python train.py --encoder_arch="quartznet" --model="encoder-decoder audio transcriber" --dataset="telephone keypad tones over noise or synthetic speech" --train_examples=39062 --time_shift_ms=100 --n_mels=80 --hop_length=160 --input="log_mel" --spec_augment=false --win_length=400 --tokenizer="word" --vocab_size=20 --encoder_norm="batchnorm" --encoder_activation="silu" --encoder_depths=[2, 2, 4, 2] --encoder_kernel_size=13 --encoder_stem="single" --encoder_widths=[192, 192, 192, 192] --fusion="cross_attention" --label_smoothing=0.05 --decoder_width=192 --decoder_layers=6 --decoder_norm="layernorm" --decoder_norm_position="pre" --decoder_activation="squared_relu" --decoder_mlp_ratio=3 --decoder_head_dim=16 --decoder_fused_qkv=true --decoder_bias="all" --decoder_qk_norm=true --decoder_parallel_block=false --decoder_inner_norm=false --decoder_drop_path=0.05 --decoder_positions="sincos" --decoder_cross_attention_every=1 --decoder_tie_embeddings=false --init="trunc_normal_002" --residual_init="none" --optimizer="muon" --muon_scale="match_rms_adamw" --lr=0.007 --momentum=0.85 --nesterov=true --orthogonalizer="newton_schulz_5" --adamw_lr_other_params=0.0024 --grad_clip=3.0 --adaptive_grad_clip=0.02 --steps=7200 --batch_size=64 --epochs=11.8 --lr_schedule="cosine" --final_lr_fraction=0 --warmup_steps=210 --weight_decay=0.02 --adamw_weight_decay_other_params=0.01
Rows from block 5 of the audio encoder of a small encoder-decoder audio transcriber, named by matrix and row number. Rows with one number belong to one channel. Each number is 128 + 24 x the weight over its row's rms, rounded and kept within 0 to 255. All counts start at 0. After the name is the row's rms in percent of the matrix's.
Before each channel's rows are labels from the 100 clips, of 14976, where the channel reaches its highest value: "peak on" is the class under the peak; "responds to" is what is common among them. Only what is clearly more common there than usual is listed. The data: telephone keypad tones over noise or synthetic speech.
# convs1: first pointwise conv (encoder.blocks.5.convs.1.weight, 192x192x1), inputs 128-191
# convs3: second pointwise conv (encoder.blocks.5.convs.3.weight, 192x192x1, transposed), outputs 128-191

peak on: key "#"
responds to: number of keys: 6; number of keys: 7
convs1.42 104 [ 95 116 105 108 114 129 141 134 140 103  98 146  93 139 123 106 121 174 129 112 126 141 155 129 141 104  79 164 135 120 178 128 137 150 124 128 167 145  80 128 114 127 129 134 103 108 125 110 138 126 127 156 130 127 116 141 134 107 145 137 131 148 141 151]
convs3.42 101 [141 124 115 121  91 104 159 134 138  80 141 134 162 143 135 103 109 146 126 103 118 104  73 120 123 131 159 128 138 120 107 109  92 125 157 112 128 153 124  98 142 112 147 178  90 213 149 105 132 113 115 157 109 115  99 151 131  99 101 130 112 128 124 127]

peak on: key "7"
responds to: key "7"; number of keys: 5; number of keys: 6
convs1.146 099 [161 144  98 126 123 119 125 109 104 134  95 123 138 129 159 129 102 160 156 142 149 175  97 122 160 146 125  87 155 121 102 173 118 151 139 109 126 159 128 153  83 139 126 181  95 104 163 114 122 136 111 119 145 158 143 139 151 105 105 122 152 153 117 162]
convs3.146 087 [102 139 156 143 154  86 117 126 119 127 125 115 157 129 123 131 108 128 144 132 128 165 123 130 141 156 113 148 129 141 146 133 102 140 158 122 107 144 137 152  98  99 126  99 135 105  91  99 135 162 158  93 132 170 143 105  94 120 126 141 153 156 161 135]

peak on: key "*"
responds to: reverberation; key "*"; number of keys: 8
convs1.107 100 [146 118 130 135 124 146 114 114  97 119 122 113  99 153  96 152 129 111 124 207 169 132 173 121 127  90 165 162 117 124 106 114 133 146 141 134 127 129 116  89 135 114 132 134 131 115 122 136 141 117 160 153 141 135 106 126 121 150  91 127 135 116 125 150]
convs3.107 133 [127 152 111 108 123 152 113 134 140 133 126 145 115 121 135 123 111 161 136 111 120 122  83  99 114 172 125 130 153 122 130 112 103 170 112 142 140 111 119 135 119 124 160 105 131 112  87 112 141 103 134 112  86 129 163 144 108  98 133 115 135 120  95 107]

peak on: key "D"
responds to: last key: D; clipping; number of keys: 2
convs1.97 110 [114 152 134 146 130 115 118 123 124 159  91 151 171 116 164 138 139 159 124 156 162 141 120 121 129 101 139  66  92  95 128 137 102 117 160 123 100 108 104 159 143 123 144 114  74 123 128 140 138 127 105 141 115 139 133 117 130 138 132 147 118 129 103 150]
convs3.97 107 [ 86 164 195 108  79 130 128 150 173 157 108 124 131 141 153 140 112 103 172 129 121 123 114 125  85 146 121 104 162 152 135 169 121 153 129 150 165 105 135 132 106  86 132 136 149  89  93 165 121 146 126 111 104 187 163 102 115 123 121 138 162 105 132 122]

peak on: key "D"
responds to: key "9"; clipping
convs1.9 098 [107  79 101  94 174 137 149 132 127  97 150 172 101 123 114 138 160  95 117 122 121 106 148 131 125 129 143 170 115 123 113 142 114 181 123 132 133 143 124 140 131 116 117  98 126 113  82 118 159  90  78 151 117 146 126 148 144  85 144 106 120 125 144 166]
convs3.9 083 [ 59 124 132 124 135 111 146 147 158 146 133 123 107 122 129 112 105 114 153 110 113 169 150 152 165 111 138 116 145 165 132 169 161 146 137 155 147 118 139 102 135 167 128 150 142 120 103 102  98 118 126 161 152 107 124 131 168  90 106  80 165 108 128 106]

peak on: key "C"
responds to: key "C"; last key: C; number of keys: 7
convs1.28 099 [113 125 153 114 137 103  78 114 160  89 132 116 141 104 139 179 104 143 134 132 170 124 171  93 132 153 135 113 139 128  92 109 114 154 128 103 121 137 152 128 145  96 151 143 169 131 119  93 128 107 113 101 123  94 116 133 106 131 108 100 129 107 128  67]
convs3.28 098 [ 97 132 144 176  84 152 142 149 152 176 163 101 136 151 132 129 141 160 163 136 140 137 118 158 157 148 170 105 108 145 150 109 161 116 130 132 145 158 151 148 133 169 124 144  84 118 145 138 144 160 158 155 117 142 166  96 115 117 123 109 112 141 139 140]

peak on: key "8"; key "D"
responds to: number of keys: 2; clipping
convs1.6 077 [147 135 135 137 106 112 138 130 134 126 117 123 118 126 121 131 132 134 116 177 102  78 113 127 107 163 108 135 106 128 107 110 104 125 141 129 147 146 106 161 135 125 119 121  92 102 127 125 157 102 171 110 134 170 134  70 168 116 109 138 135  86 113 102]
convs3.6 072 [ 99  85 121 150 131 137 115 143 138 120 127 168 172 127 128 142 131 163 152 109 139 131 125 139 121 115 116 109 132 138  95  97 133  99  73 170 159 124 141  76 106 188 165 143 132 123 164 199 155 126 137 111 123 150 111 129  95 126  87 158  78 146 127 145]

peak on: key "C"
responds to: key "C"; number of keys: 3
convs1.8 088 [158  67 114 133 138 121 122 150 137 126 107 142 120 118  98 131 116  60 118 118 122 129 144 135 119 174 152 111 147 131 113 104 131 150 136 156 131 103 142 115 130 130 107 127 130 101 125 159 151 131 113 105 130 165 128 131 116 152 126  82 126 131 115 103]
convs3.8 080 [133 115 161 125  87 126 124 167 151 117 111 169 127 124 157 102  84 161 109 123  93  98 106  96  79 142 150 142 115 121 145 135 121 105 173 152  95 145 106 134 112 124  91 117  99 104 139 112 125 110  68 136 107 128 111 131 111 126 114 116 146 113 132 134]

peak on: key "C"
responds to: key "C"; first key: C
convs1.71 105 [128 152 127 119 125 130 111 126 149 129 155 137 119 125 151  93 117  94 116 140 105 153 122 112 127 134 151 151 150 148 156 146 115 162 137 152 148 138 147 117 120 107 114 139 178 114 162 159 124 131 136 172 122 140 111  53 137 121 112 133  96 103 126 130]
convs3.71 104 [139 165 155 127 136 122 102 129 122 111 149  69 129 148 134 153 160 150 175 156 103 121  92 156 137 113 153  98 143 139  84 161 161 175 128 130 125 139 128 130 154 103 157 190 129 137 105 152 116 146 116 149 172 128 161 160 110 129 112 137 181 158 146 142]

peak on: key "2"
responds to: key "2"; last key: 2; first key: 2; number of keys: 2
convs1.16 092 [135 120 134 144 135 116 137 119 146 139  98 128 162 106 122  60 118  90 134 162 141 106 144 113  98 131 163 103 136 108 138 114 106 136 138 111  94 151  93 176 143 112 114 124  69 114 104 143 133 114  99 126 121 151 162 132  89 115  87 150 138 147 157 130]
convs3.16 096 [163 127 130 134 124 143 146 133  78 141 120 163 105 112  96 131 147 113 173 127 130 104 148 114  97 146 111 114 135 115 170 115 105  90 180 113 136 118 108  81  78 120 118 132 115 123 116 170 138 130 135  88 132 159 109 135 158  96  94 119 143 162 121 140]

peak on: key "2"
responds to: number of keys: 7
convs1.2 096 [132 132 121 125 135 132 102 145 115 122 154 164 139 142 126 146  90 109 137 129 132 107 124 127 156 144 121 102 126  78 164 170  70  99 128 142 129 107 105 106  97 117  99 140 120 112 114 118 135 111  97  82 134 137 134 123  60 143 113 130 126 160 108 130]
convs3.2 101 [171 126 144 135 169 134 136  99  86 171 123 157  84 149 164 116 171 128 140 158 110 134  99 100 127 117 142 109 116 125 109 121 117 103 145 157 145 122  94 121 143 156 143  80 129 115 124 106 136 129 104 112 124 125 129 102 111 151 156 100 108 148 130 101]

peak on: key "3"
responds to: key "3"; number of keys: 6; number of keys: 7
convs1.78 103 [122 121 122 148 144 122 116 126 152 120  92  78 141 115 137 147 167 123 102 166 115  88 105 129 113 132 155 134 137 148  81  82  75 120 112 135 154 131 161 125 151 146 136  95 150 141 104 136 128 127 121 113 141 129 142 121 171  78 153 110 154 129 130 150]
convs3.78 108 [146 121 137  99 124 157 100 115 123  93 169 197 116  78 142 134 125 111  89 128 162 142 113 114 130 129 132 166  87 135 148 157 103 131 130 118 154 121 158 140  64 151  92 117  97 129 113 120 163 159 119 135 132  97 103 114 130 133 135 132 136  81 109 176]

peak on: key "6"
responds to: key "A"; key "0"; key "6"; number of keys: 9
convs1.144 095 [128 130  87 117 136 131  99 124 159  95 167 146 108 117 134 145 106 107 139 135 122 107 122 101 127 105 146 120 112 163 141 140  77 120 142 125  97  99 161 123  65 144 134 125 148 128 123 123 127 152  80 125 117 115 129 141 173 149 125 109 128 133 142 148]
convs3.144 086 [107 126  72  93 112 164 142 113 153 101 111  92 129 145 111 157 117 103 150 108 151 117 121 157 145  88 131 133 108  88 113 103  78 120 116 117 140  58 127 157 142 124 130 231 132 141 120  96 116  98 141 129 178 144 102 135 138 115 128 135 112 142  93 122]

peak on: key "D"
responds to: key "C"; number of keys: 7; number of keys: 6
convs1.150 101 [146 112 129 157 152 118 127 174 192 136 154 163  77 138 142 121 165 157  97  87 134 146 129 168 152 133 113 140 132 141 122  71 119 165 131 140 120 167 125 152 100 104 129 161  79 141 125  89 129 119 120 136 133 101 143 102  99  82 114 112 124 109 105 145]
convs3.150 097 [103 131 137 141 162 113 150 142 109 152 104 166 150 112 136 124 132 122 102 130 126 127 100 153 129 157 148 141 127 106 131 118 153 151 138 170 154 147 107 145 148 116 101 131 153 104 111  99 138 106 120 107 117 187 165 129 147  83 147  95 142 131 111 133]

peak on: key "D"
responds to: key "D"; first key: D; clipping
convs1.79 099 [139 181 110 109 130 135 143 134 181  91 152 157 102 117 142 135 132 139  97 112 135 139  99 135 125 117 131  96 134  91 131 117 126 112  91 131 125 137 123 142 130  94 121 110 159 124 130 156 161 118 121 111 154 154 143 149 146 103  92 110 140 149 134 153]
convs3.79 107 [142 159 157 148 123 116 122 157 122 141 132 153  86 135 142 121 144 129 172 156 125 106 128 102 138 118 126 110 105 109 175 122 130 140 128 147 173 158 119 169 165 169 154 166 104 154  87 117 111 131 148 150 120 145 151 165 152 123  99 142 152 115 124 137]

peak on: key "#"
responds to: key "A"; key "3"; number of keys: 9; number of keys: 8
convs1.62 117 [151 132 124 122 133 130  76 122 125 113 127 128 133 121 133 141 104 141  94  97 167 126 147 119 130  97 164 127  97 112 109 119 131 173 104 103 131 122 116 140 125 143 122 131 126 106 126 106 135 126 158 167 126 155 125 151 122 117 123  99 115 101 146 128]
convs3.62 131 [123 111 123 127 158 150 156 138 120 114 131 162 138 106 122 135 133 125 112 147 140 105 139 136 163 141 119 187 136 132 119 128 104  70 141 143 131 113 134 117 145 119 143 153 128 120 173 101 174 126 115 153 126 112 109  92 142 138 174 106 131 131 123 121]

peak on: key "5"
responds to: key "5"; number of keys: 8; number of keys: 7
convs1.80 105 [124 203 164 129 139 137 122 133  88 102 113 134  98 143 120 149 107  90 128 168 154 118  97 118 112 108 124  92 140 112 169 127 115 146 121 145 105 116  87 127  93 130 126 118 159 104 109  99 133 124 137 130 133 143 118 163 122 105  93 119 121 121 121 118]
convs3.80 100 [143 158 151 153 172 146 139 137 101 128 146 138 134 110 116 139 119 118 125 106 140 109 130 185 163 100  99 139  77 132 166 143 153 122 160 150 162 109 168 132 131 145 162 130 124 110 154  78 103  97  53 161 124 193 130 120 166 124 107 135 146 154 111 117]

peak on: key "#"
responds to: key "#"; number of keys: 7; number of keys: 6
convs1.134 101 [127 151 126 122 136 103 130 138 167 164 126 110 135 123 129 157 137 117 133 115 120 132 123 156 143 115 159 135  99 122  81 121 121 185 121 127 101 129 189 127 112 147 130 144 222 126 119 141 113 112 161 116 127 124 146 179 125 115 122 102 141 143 116 138]
convs3.134 116 [ 92 133  94 102 134 121 164 137  73 141  94 106 131 135 191 121 120 175 124 108 130  87 131 138 106 115 130  69 142 117 177  97 130 124  92 150 111 100 132 119 148 125 152  89  71 116 127 125 188 139 105 133 170 141 165 138 125 105 135 105 148 144 162 111]

peak on: key "D"
responds to: key "D"; key "8"; reverberation; number of keys: 8
convs1.99 094 [127 110 128 155 142 153 106 124 118 135 158 131  77 114  95 105 137 114 166 160 119 121 102 125 102 105 144 189 130 111 108 101 139 134  99 137 109 138 120 137 115 129 129 101 161 154 130 115 126 122 173 107 121 195 127 140 146  98 154 143 105  92 134 122]
convs3.99 094 [134 108 108 147 128 100 150 139  86 132 150 128 103 124 139 158 118 150 183 190 143 151 132 139  87 134 123 136 143 107 102 104 122 145 116 144 111  86 147 139 132  95 132 198 109 146 120 165 145 139 145 114 133  99 117 126 118 106 100 136 144 119 132 105]

peak on: key "*"
responds to: key "*"; number of keys: 8; number of keys: 7
convs1.152 111 [140  91 138 120 124 135 145 129 166 147  87  83 105 118 161 128  92 148 130 183 142 157 132 117 142 101  91 130 136 122  98 130 105 168 136 137 135 122 155 112 108 132 124 110 158 146 121 118 141 139 112 147 122  98 137 112 155 127 119 111 114 133 123 125]
convs3.152 134 [171 150 143 184 142 146 124 136 143 132 152 134 152 150 131 119 121 147 179 156 135 128 136 167 150 119 118 163 164 150  98  98 136 141 166 140 119 144 147 123 139 185  91 136 115 155 153 121 108 158 112 103 179 108 130 151 109 148 124 145 105 176 110 109]

peak on: key "0"
responds to: key "9"; key "D"; number of keys: 6; clipping
convs1.110 101 [137 150 152 130 121 137 143 114  81 129 118 110 108 138 138 145 120 104 153 167 100 101 177 117 170 116  94 120 128 164 103 125  94 156 140  99 123 127  45 137 105  90 130 131  95 132  99 118 109 132 139 120 143 141 144 115 122 116 155 135 132 140 162 113]
convs3.110 102 [ 94 105  92 163 147 100 128 159 125 138 161 109 119 153  56 121 133 149 126 105 160 129 120 111  71 154 167 139 144 171 136  99 113 109 147 123 127 104  98 141  83 152 102 105 145  74  95 156 142 142 109 176 117 118 156 107 108 148 111 153 118 145 149 119]

peak on: key "#"
responds to: key "*"; key "#"; number of keys: 8; number of keys: 9
convs1.115 098 [121 145 116 181 143 124 112 121 178 137 152 134 131 133 125 135 137 108 135 143 131 158 127 132 151 122 152 105 129 120  77 102 122 105 128  93  82 150 120 112 120 131 102 113 164 141 140 112  53 125  71 152 114 118 144 130 113 107 146 129 145 165 147 139]
convs3.115 098 [122  90 126 138 143 126 138 128 130 130 122 118 118 124  99 139 114 178 118 131 178 160  97 149 125  81 177  88 142  96 138 121 136 150 141 118  93 119 129 134 141 110 125 164  95 121 146 124 142 163 126 141 153 141 131 125  99 111 100 157 108 124 146 161]

peak on: key "2"
responds to: number of keys: 7; clipping
convs1.64 102 [100 132 176 161 130 133 130 110 154 174 132 169 129 161 154 121 166 164 114 124 131 111 112 124  84 113  87  98 116 120 213  96 154 135 153 141 123 119 158 102 102  88 127 141  97 131 122 157 182 138 116 125 110 120 120 131 131 120 120 127 113 111 129  95]
convs3.64 096 [101 104 107 145  83 129 111 159 136 148 121 149  84 151  88 112 144 140 152 156  91 136 143 122  92 145 138 110 100 108  97 144 152 115 147 174 136 158 124 145 173 155 119 133 103 119 131 122  92 112 102 112 127 135 116 116 157 133 129 164 106  99 130 136]

peak on: key "3"
responds to: key "6"; number of keys: 9; number of keys: 8
convs1.94 101 [123 151 149 144 132 109 135 152 131 102 122 117 164 153 149 142 158 167 188 115 119 146 152  97 141 106 137  92 142 124  92 128 113 145 124 129 137 127 163 143 117 150 109 118 138 140 138 140 140 138 136 156 117 112 125  94 137 119 116 107 165 122 114 155]
convs3.94 094 [172 143 174  94 150 123 148  89 113 164 143 119 141 135 154 134 126 149 107 110 141 142 136 123 103 105 116 123 146 185 143 164 100 122 164 152 132 118 153 112 107  62 130  70 103 163 151 161 120 136 105 128 159 172 126 184 134 129 119 105 175  95 126  93]

peak on: key "C"
responds to: key "C"; number of keys: 7; number of keys: 6
convs1.90 097 [ 90 136 119 157 126 130 117 119 117 103 117 144 200 144 135 130 119 129 138  86 148 129 135 136  97 139 126 108 121 145 143 101 123 107 101 126 137 114 125 143 137  81 137 151 104 124 123 160 102 114 158 150 152 106 124 124 113 142 111 114 126 150 155 130]
convs3.90 092 [133 139 155 157 137 135 155 141 155 106  83  96 125 144 148  99 145  83  47 159  90 111 131 138 141 124 129 128 139 115 105 115 130 113 120 160 117 119 114 146 117 124 104 133 157 157 114  72 157 107 127 143 122 147 135  90 109 151 148 149 133 129 152 109]

peak on: key "A"
responds to: key "A"; clipping
convs1.60 081 [153 112 121 137 119 154 130 118 138 152 170 120 126 160 110 134 128 125 117 157 163 155 113  98 112 144 118 134 111 146 108 118 112 138 138 124 130 130 163 106 123 124 140  80 185 130 155  93 111 126 114 167 128 110 134 132 140 119 112 111 146  82 145 128]
convs3.60 079 [113 102 112 156 146 109 142 146 148 135 110 101 135 108 171 145 112 154 129 115 114 157 107 106  86 163 142 125 154 150 131 202 151 137 126 118 116  92 128 131 116 157 144 157 109 124 145 128 152 136 164 116 166  95 102 133 128 167 157  75 128 112 137 131]

peak on: key "5"
responds to: key "5"; key "2"; first key: 5
convs1.101 112 [158 110 136 165 139 101 144 126 158 170  91 128 158 200 153  86 115 125 129 109 104 130 121 148 121 153 116 106 155 113 147 114 106 143 151 167 137 140  96 113  83 137 113  61  96 125 153 169 119 161 128 128 103 145 130 153 128 132 167 140 140 155 125 113]
convs3.101 105 [120 111  72 124 144 125  99 107 123  79 161 168 125 178 118 136 158 155 120 136 114 100 124 132 118 129 123  91 126 123 139 118 118 111 138 116 112 159 115 150 140 118 111  90 158 138  84  90 127 120 141 144 139 103 129 125 175 116 154 138 129 176 100 132]

peak on: key "D"
responds to: key "D"; last key: D; first key: D
convs1.27 111 [133 152 156 135 118 126 147 140 104 111 100 124 138 142 120 123 136 124 129 154  60 105 100 141 150 139 139 113 104 162 107 146 158 118 124  97 114 135 108 125 129 130 140 113 153 130 128 146 140 163 150 130 120 194 125 108 142 152 119 128 142 132 139  63]
convs3.27 115 [179 123 131 167  88 137 126 120 103  88 114 126 116  89 162 137 126 161 156 140 117 151 141 154 114 126 132 135 146 110 135 114 115 136 116 148 163 150 102 122 112 107 139 175 126 113 132  82 109  98 144 117  98 123 173 211 163 106 173 120 110  49 127  98]

peak on: key "A"
responds to: key "A"; number of keys: 8; number of keys: 9
convs1.191 080 [119 139 131 114 103 138 136 103 173 145 181 162 112 162 102 127 120 138 157 102 144 150 122 121 120 126 140 103 112 172 104 154 144 144 148 117 107  95 144 137 108 128 126  90 187 115 171 101 126 108 181 101 137 126 115 132 111 138 122 102 170 115 134 124]
convs3.191 073 [124 126 103 139 127 145 168 166 152 126 131 160 120 123 175 110 111 116 133 151 131 166 124  92 100 165 118 106 172 144 134 111 160 172 170 140 165 122 121 107 183 110 144  76 148 125  99 154 129 123 107 157  85  89 117 141 149 121 152 115 145 102 160 101]

peak on: key "*"; key "D"
responds to: key "*"
convs1.103 111 [127 111 125 116 122 124 112 131 168 149 109 109 137 131 117  91 111 180 125  94 145 120 116 135 117 133 131 123 115 140  54 138 164 157 114 110 100 167 115 127 156 119 130 143 187  95 156 126 149 128 151 117 119  79 131 109  93 115 151 135 104 113 126 120]
convs3.103 105 [141 157 104 165  80 115 142  92  93 125 124 138 134 118 119 148 132 127 112 212 136 149 121 109 117 134 132 115 157 128 125 148 121 121 127 108  51 125  98 136 128 105 146 133  67  93 176 150 103 104 160 117 160 122 146 111 155 166 141 108 120 151 159 136]

peak on: key "#"
responds to: key "*"; key "A"; number of keys: 8; number of keys: 9
convs1.182 103 [106  79 161 140 134 139  77 116 125 136  41 119 165 134 149 142 134  94 142 106  94 127  94 155 122 133 149 104 129 128  64 129 112 100 137 131 105 125 127 164  99 133  89 116 161 126 102 123 151 139 105 184 148 140 157 115 226 113 150 159 131 132 120 144]
convs3.182 109 [125 143 121  71 122 119 174  95 131 146 134 148  61 161 131 146 108 113 186 120 125 122 130 124 106  89 151 133 158 147  98 140 116 135 117 111  95  89 131  94 110 139 156 124  84 104 142 146 154 131  96 132 119 106  75 111 170 144 122 102 109 113 147 134]